From a checkpoint of a small sound classifier: widths [64, 128, 256], batches of 384.
Rows from block 12, named by matrix and row number. Each number is 128 + 24 x the weight over its row's rms, rounded and kept within 0 to 255. All counts start at 0. Numbers have three digits each. After the name is the row's rms in percent of the matrix's.
# f: depthwise 5x5 conv (model.blocks.12.mixer.f.weight, 256x1x5x5, trained with AdamW), a 5x5 kernel
f.0 095:172162152165175165153136161148157147137132116157131127130127121112116103110
f.1 056:119122120116131134142139122115099114111111100177159149138118065095098095138
f.2 099:152131143120126165162162130133166160157150135141153156153155149155161152140
f.3 102:102095115125132098092113150160089099118148169106102093114114149142125137150
f.4 079:146144159149128145156179156150102128155149141095103136130126139147159164158
f.5 076:076080100105108094094115122145099103128144152127122119134131112132150155157
f.6 128:092105128145158079097123143157083095134156155100116131150140105127136135128
f.7 129:149137132104088151150156139127141143154147125131148162162153135167161166159
f.8 070:129159159169157138126149166157093098125146170123113098103131121148139146143
f.9 143:089120126153162091116135161170088105126159170115114105144148120122121131136
f.10 143:088087093119127106097098113127090094098113122118106111121126111101100108112
f.11 082:130123114136130172150127139141094080099110132144145134121123194169133125139
f.12 110:187175163155147122136141141141119127151153152112118145161153095112140140125
f.13 054:129153165176179145143134155162145139110119129165140110100094114123143134133
f.14 081:092101107096094080080092105127130131144154149092117127139129121137137140133
f.15 071:156168172161146147147157167153091125133152153111096142144149119123134123127
f.16 322:151143151139128156155158154142148153160157146145152161159150148154160155148
f.17 095:168169151143142180167143132139145141117105110173145124120120136114092115133
f.18 078:097098094092080084092111116132107123132148146134141135138135112120099105101
f.19 074:114138205171147099119151149141097108141151139137133138137123141149144151125
f.20 067:128097108081086123110104100104141138125082088153147113111101141136118116129
f.21 071:085087073075081132136140119116127121128135114115105110110126143141136141130
f.22 126:123117114087090144139124095102158151125107095164157128095097153140116105113
f.23 064:163163162177168159156128115138158135128130120159135130119125100098099119118
f.24 163:174160125108101174165131096101162158131102105149144131111110130134125118118
f.25 081:189186168175140146140117115117121134122141147141143143129125108114113111133
f.26 144:130122107087076156136120103091162145123105093169158142124115115126127119115
f.27 075:138140132144164107108120153164096114144174188110118119125126140112105117099
f.28 103:128107092089091160141125096088153155127101094159141131111095132124122129116
f.29 121:149152152160153124130140160170091098114143156130130135146150111101102099093
f.30 089:163153160140131146154151125098170157134108076170141120117116142130124107114
f.31 086:166184162148137167161145118102150170143120104144125126120112148140132115122
f.32 078:084068096095095123122127117110162145120116129128138138118111097088120119143
f.33 057:138116109104081132150116102096162157139115102137115100087082144141144137136
f.34 109:161152150173165118131151161159104108128148160095115144149150114109119115103
f.35 128:087088098111129102104128143154073094114135161117128147153152110130139136118
f.36 081:143128142176176145152158164169101108095120135146119129143139121114118143158
f.37 117:158137123111094177163137107090154155119104095144136128116102156159134118114
f.38 124:129121115091069153144127102083168151142114099146144143113093128131130127123
f.39 079:102092111127146085093115139161073100117136155141142125132143093115127137151
f.40 092:080086087085086122116126115108119128127119122111112118103106147152149149148
f.41 110:137141134175188099110127164176103111116147159143130131149145123120134124134
f.42 098:100094091072067128124126112105105117133117107095119124133127126151135148138
f.43 091:159156164157154114138136136129128135138134133160158155144151085082094107112
f.44 118:175169161145139175159143116102158143123102095155148140130136138137120110129
f.45 148:106112101100092165147129112103174164131105095162145126106101147136126118115
f.46 065:111108086104098109099103120118102096092104116106101119115113107085112106124
f.47 141:088105129165185085105116148152106117133160159120128138145138117110116120110
f.48 102:169158148135134172170143134118179144130106104168144134123126134119111109103
f.49 062:155122087103102113118082092119120124080103104143124111133121145133114104088
f.50 046:137127091101086171189155145121139156156116121106117144110126118118140146140
f.51 098:171170151147153165167143127124161143126100101168142134122114125116107103128
f.52 061:109122118112094171148131171158161151131148161089111120125149128109129153161
f.53 108:176174156143136165150138120110175144118093096154147131111123119117116135134
f.54 067:168160159155148134141149164174122106128145165127120115153177137122129129116
f.55 096:176165144139123179151135132106170139121105100150157136128127094108123135148
f.56 070:156144156155199129137128136138172155149149140156143138125125105115122109102
f.57 102:069083099105118088094113124134102113135148158102127143152139126139135123111
f.58 091:119104089090083142122114106097170149117110107160143116107110156156134120131
f.59 050:155145167183170138124152161160159139134140129110113135154149139120126102110
f.60 067:159161173159164117129136158142103139169157157123120144149154099111118135129
f.61 095:105108108090086137115108091092150138113103098163156139146137135122107099110
f.62 076:152154171172179160152147149159118102114117131144128156148143116116117117115
f.63 078:134131128109103104100104070079136144153115109128140152130084153152142136136
f.64 103:153163126114092180181163127100161163151131119131130134137118119132140126118
f.65 068:078104119078081119132129101094115108119103108120136128095090133130123131139
f.66 081:123124145148145075090114131144078095122130155121119119127153127132161160166
f.67 086:147176187158165130129159156156140134155150141119116131140134162140133135135
f.68 127:125139131164185114120122154181108113112135173097109121129151110114125143146
f.69 082:149148147153145181178155145136176156126112103132122113115109147143144139129
f.70 085:198164137131157143123118107111141121103095111173151145117119154134121114129
f.71 100:087094112133150080093104124146099109117130133105102109116117144151162154153
f.72 084:177152129097078167159141118090154155142110100135127141130128134129154137133
f.73 064:171172148145173161163134133141131126105114112153139121122109156167148144144
f.74 097:097095117148164099111119139172088101126139175093109132135143137144146137126
f.75 046:174159139126104169162136142108171143144118131132158143157144137119105096101
f.76 083:103074077063079141130124116125124106112118130117126130121131132131134125139
f.77 104:183161164151125171153150139121144148133113096162157139116095133125126124135
f.78 072:126108088083084115123107092080145148137127111117118123096105130144146148144
f.79 089:109102096085082121124100092091152135127116126161154141130143109127118120090
f.80 080:125142137107126167169166144131173153159116084165156133126125111115114130114
f.81 068:083086081091107082102097110126088114121132136118130124127125130136141142118
f.82 047:122155143155149122116140128129174126138172185138129126143140093110119131079
f.83 051:160141146156138117150160157150121139178157184098119136139145140152134136139
f.84 069:123115128129128071076082116125085094131141147095113130140146132142141140123
f.85 089:133110085096104094090093107110125121142148153123140147159149110101099111102
f.86 058:124152134149153177164161148129173123121095079141116121127116153152130130112
f.87 110:062094109122125085105124139151136125141147152098093101129141130135147151147
f.88 063:096118117092087085090100117106083113131128123091124124139130093122121146132
f.89 069:119116157134128153148165173176131142139143157107113113124152146151148160166
f.90 108:089092095108110094096117127146093099125147160090099115133127133141136149150
f.91 104:109087088093103131117111097108162138111091092159139122108113157128114116124
f.92 072:110090082074087096096105113115089112138139143116123128113126141136132136134
f.93 081:156167138158169182162159137146148123127096109151122119123144120106110109120
f.94 096:170167147149156165153148137118162154132103101127126118094091159141133125126
f.95 071:150141151154143100099103129131119121118143160172162135129125140111096079089
f.96 144:173172150139119175159138115109168147118106103161139122103110141132118114124
f.97 057:123137133151144125130121092055132150149112092115131146118128098114117092094
f.98 069:149129116101088164136134102112188189149107113142130141133121139121123119136
f.99 096:149155148127105160154133104111174156114093086160165147124131117109113117126
f.100 153:096101108141158095092118154169084097118148167107116133150137120124134139133
f.101 080:089102110109117080115125136143076094124132154112105120150157110126121148161
f.102 088:136114110086075132122118089090132137132102098105113116117116160158158147129
f.103 058:147170158174123132134117134116194157158151120101139150131114145131123143116
f.104 072:101085112077079091102114135125120116122135124083106121138142155137132146130
f.105 091:083102103110109091092115151158100107121144160102108125150160112121144143139
f.106 089:180169157157130155159146130103165157135113101158153147127127119115123140142
f.107 087:144159160171167111121131166167109131134149158116124131144163092113114116141
f.108 064:167184177162138117139152160162129142140138124144134132144143135119121101099
f.109 109:170164146132126166156136118101155141128116097167139120098096159159146131127
f.110 111:179160150138131176152132122106169149127106097145151144124099146140132114102
f.111 086:083096090097097075103105131125097107116123116115105123133129145154141139144
f.112 093:189173168141112165160145129113164157154137132141127131118127140137129123109
f.113 068:088085083080079097111128112135098109135142143119117124127143134122120137144
f.114 052:132139149176160119131162158160094093129158154149115095115112105107119141122
f.115 068:098102066110119116111094103106125123086098100138132109108120138109120099117
f.116 067:085091100121125073077089120129111114115129103098116130136152114124130125125
f.117 058:166149118074080146138120101102106107098088105148152141122127132141132130129
f.118 068:129136144160162108137140140136108136172164151093107138147138100133164178130
f.119 126:084099116115121073102120136127096115146159163090098109133135128128142143150
f.120 141:099108129162167088097128161172098102128147158103101125140136123133144137127
f.121 080:151170157156129171177163149130159174153123117124136128142135114120119127134
f.122 092:150156156166188134145147169180113123130134145130125125132125118106123105106
f.123 068:108094097128132162162158131137115133126138122091101097092107139159150152164
f.124 147:127129123102091169164136103091170158129101094159149125110108143130121117118
f.125 122:169167157160147110118141153156085100126152166099103122141147116124135140131
f.126 133:079093113135156092112133151170087093126147155106118140141146115110127135134
f.127 122:186170151138128169157133119113157139118102093131115108109115156153138140138
f.128 170:152150156130123154157161153142153168162157152140151155148148139155151147145
f.129 119:156146135111109169153124102087167154131092088163143134119109109114120125144
f.130 081:157159139151145175152136130111194162135118098132120123121127166144131136139
f.131 180:160146139128113168162159147137160163157151141146144152151153143151153153150
f.132 049:198159155140104163159142127147171129139129139139135130135127146135133152161
f.133 120:184179173169166107110121147151108115123138133117126132143145109128133125123
f.134 115:128146149171191114126135161155096094112147157097104130136132142137143134130
f.135 072:158157148165161106125135147163112106122133139153137141147155088087097113110
f.136 126:116120120096081159151134110091154145123106081160168139127109143142125115113
f.137 056:121116136162146162174171153146109165165139122107097118143127151127123102110
f.138 077:108094108097110081088103114117095117132130132086102096109131126135141153150
f.139 071:080081084079090102112132130128101098131134123106128117129115150139133136126
f.140 147:113129159162171095106138160159088097127156157100109133148151127120123135126
f.141 109:131107093102091153127112104094181162138115096138151130117088117133130127112
f.142 071:122097081099136157150125139153161137120115132142121100095115110105092099089
f.143 080:090098071084103125110098098100126107105096104146135135133119116119121130122
f.144 092:087082083087093113108134153150124127130137150127116135139157103099102117130
f.145 067:160152152150132170171151137119176161137115107154130114108125172132134123118
f.146 062:075108104150169162150160159170126135135148153125119119108123118129136154150
f.147 082:093089103104093087100112124111081104122145139089117125136143147144131141112
f.148 121:175156142130126178159132102106158148113099105164154127111116125116106104120
f.149 067:160168166175148162160163132117140146156129113125131137110100106107108117131
f.150 077:107112091105114115109088077085149151130119130123130136115098167155152126132
f.151 090:151160164171169094122135145169139144139154161107109122148153117110121133139
f.152 075:133147151183181123126150163157094106117142132130135135141107158157150139120
f.153 138:109102092091086155138114105092156145125106103156144119103096143150147128132
f.154 060:125161148154155123129115109104175172161119090141143130104107159132115100109
f.155 037:099128170118095102137142148109122155170165155092111120115107104144132143159
f.156 094:133137135171166100106127146162108111137142169076086121119133116116126144145
f.157 065:095099147139143141159170156104156174179137114129145155125108119139131136120
f.158 100:169176161156156128140159154166130127139135143142144144150145098107120112099
f.159 097:124135153166164126137150169168104112132160152105115150159169122122134137104
f.160 083:159150143154178156165152147169166148121125137145115111121139169138129120121
f.161 053:132154179170155129136173175160110117145138135120097123132124135122148151141
f.162 041:144158163123122133140158145125162151158138117131108152142166154119159161176
f.163 124:083085092109143095094109138155102104126151166104108116135131130129145152134
f.164 071:187173164160167136142129125149159153147143142150139153125128113114125120114
f.165 069:143140119122100175156124109087168141145129129139122125109104170167134115089
f.166 097:171163144123114175168159135113166145136105093155127115107109140139113118126
f.167 061:090093099072092119114109114112160131112123132091097115112140148152140128128
f.168 093:162158151136118169159133120105185160123098100164141133127133115115111127141
f.169 286:096106111128138094096100111119102099098105113112104097100110105100103102106
f.170 052:144146175133135143165182142132108147150148164113109133117128123113137167163
f.171 073:080102096099086100097105095105091108108118119126138116117111128154139133118
f.172 145:118108107092080152144121092087163155125103094152147134114103108117127132126
f.173 064:155158161153162165151133130126161145142137141171134146140129122085094103133
f.174 087:184165153143141180168162157138137136141142143122106119118110115115140129142
f.175 100:165173163144142135138135128129145143130119090170165155137119100101100107111
f.176 075:135131114098079138135127095077121121120092078151153132128118147141121119095
f.177 108:101082090095112097089112132149096106121137157099114129135135154148141122103
f.178 062:153157159161179165125096099116149132113145157144147134140147092109109130132
f.179 113:166163132118109173173148126107167170136106100154140138131119116113120119115
f.180 137:155168149135132161157133106097176161130104093157137119100107148135125113124
f.181 088:095084092091106139149112118125152145125107111129136115086090162156140142133
f.182 122:153152132116100180167136106104172163117091089141131117118124142137137127136
f.183 065:146164176152143099123144147118179150138137116078100124116135146152143131133
f.184 099:100089088088083130130119107108143131135122126098109116110107168159146134151
f.185 087:100103089089087128123128109103172153126113083157151147131126129123112113113
f.186 082:130105098090085112112106098084108129142124108102104108109116166162136136130
f.187 109:147150155161160143152149166161105106115125126154154151153157101096110116118
f.188 088:185166161160157163151138144149142132133125124130125145161154087114131130122
f.189 138:086093101127153089101119157183093101114144157122121121137144127128122128122
f.190 133:130140143168175102106124157166089101113148164110112138151165128126127126126
f.191 080:095094093072081131128134122129119115107117111118121115107113165163156133121
f.192 085:149155170174174118127117160170096098100136156121122132129146132123128119124
f.193 059:098149176120105158149151123095185156157121122155128129125121128113113122098
f.194 107:116133153154159082113144166167100117136160160101113137151154102111123134136
f.195 082:087100115123131080075099127145099098123150160137126125146151126129120146157
f.196 088:165172155160173167138121134143171140123109110141136111117107158142146142124
f.197 131:187177153140130168165140128110149143130112105157157143127113138143145123118
f.198 100:130118123122100183161151126106177165135116100163140123117110153127115106105
f.199 095:157178180170160149140164149160124134136129136130118138130143097104123123123
f.200 128:074091109134147095104111133141084093106139140117127130138140131116099093102
f.201 097:129150148163171111102122139153127126137140164122121131150168070090124127144
f.202 093:149152168156139172159158145117144148139124099146121140107103171156151133114
f.203 087:106087082090089160139127110097134117112105073127139149137130127134138121130
f.204 108:069083099109109091107114114125085112129149154106109109122120143145136129127
f.205 104:074094109132130081109128129132076109135140150089113133146133111121149151138
f.206 079:121108122118113086077089128135077099133150160094114138138131100110127134130
f.207 081:078095094091093105108105107105092121139158154112133130133116142145125119108
f.208 144:087116142156160084108141156154089109136156156103109120140143102110134139152
f.209 130:119128124106087143149139104073156153143101085160164146120101142138127124127
f.210 067:145129141144182158159169162150148151142110095142139149115121123129124102091
f.211 076:143151146159176128119130170174095091104129138129110135159147124105102129125
f.212 070:119146148175173129110098120129130140132138145071100116142151098117154154142
f.213 066:190167128139133156146139146182133125124153160134124132142137094101114129144
f.214 168:098102088107122095097094112124099097094114120114108103113116109106104107106
f.215 049:149123128082067091099115102100126134120102122100121106128161127122130133159
f.216 118:157147132100089182163128101083151145127102098127121132133130103109129134151
f.217 097:151133129113109160163145114091183170137110085153143134109105136146126126131
f.218 082:181170157142132154154136126122159152139130117159136128135132101105086093114
f.219 143:168156126111085172169138109094167156129110100140143127118123152136120120126
f.220 072:174172166157167139146131140137123113116123117109127143165162100100109117111
f.221 059:082081083084085101135133111112144146112120119137134142127152108120120104122
f.222 095:175160156146143177159142132137169150130118109150134114111122097093112119136
f.223 077:180178172169165140140144138144159140133136131159123135112110133127126112114
f.224 069:137146156160156137155136162171119130124155167088110109111151114113121131168
f.225 099:102108091094087132125107090078143152122110098150142137120107151142129113105
f.226 105:125122141163166078089129145158087114149149142089115139160146127125140134132
f.227 077:163168164159167142161159153145153147139135130148143123126143113087106113123
f.228 099:165174165154122150148129113090166160140114111154152136114097118136121117105
f.229 091:170172186165163124134139136136139118128125108104110133139153144140144154155
f.230 068:141144161166166105129163166158101131166163160129120138155145130135136122121
f.231 087:076082088105096133130121111107119123124119100115145130115101140168159151127
f.232 089:156152143159151190170151153138157132128111105165146136134138139127109112116
f.233 135:087098111140142093106122154165092106131156168113111130149153096111130145135
f.234 120:141107104089092154131113093102155132114096102173156124113108158136118108122
f.235 100:103111134158164109119140171185100098118142159095104105112127126127134128139
f.236 092:097101098084070128124123100088120133129103100130129122107099140147145147134
f.237 105:092096085093109102093095112108097103099121120121119106124124114100111110111
f.238 113:112124138150166084093117153174095105123157164103100116121126136138134147142
f.239 098:090075080087105153127096101113133136108119131137135107105115141138128143155
f.240 056:129107086125136078073080127137110110108143149099109105136142131122120138113
f.241 074:100076080101126103092105126153104104115143156120137145128119114120110107096
f.242 184:099104093107116100103101110117107109107108116117104100104108107095096095102
f.243 106:082089095106109078086109119127090105138146156105121123124131121118129138134
f.244 143:087091099110128087088116141151088100126163159110114134146146118130132140132
f.245 085:156161138142128148159142126121181173134117099156162147125125099097104119124
f.246 146:100114104114120089089094099110098093102108110105103110112120110102110113111
f.247 103:114089088081087160134112110108171153130104098117130115117120126137140146141
f.248 140:094106131147159075088122143170092112126139158111116127145152107107114122133
f.249 084:086099101098097095107126108117079113139138121093118114130119130151157158145
f.250 138:184172164142136177153138117098169150136117110148134135121119135118128115126
f.251 072:120105093068059121118124114121123097104101101119131124123123131121119138149
f.252 124:080097118143152082099123149155083109124151160103107123139143122114119135146
f.253 080:134157169169178116129155154150126154143144123088107137142149096100130123129
f.254 135:150149151160169097105130148164097117133161170102097114136151105122135135137
f.255 068:099085086089098110121140127118076092111114118129152148151131114120122148120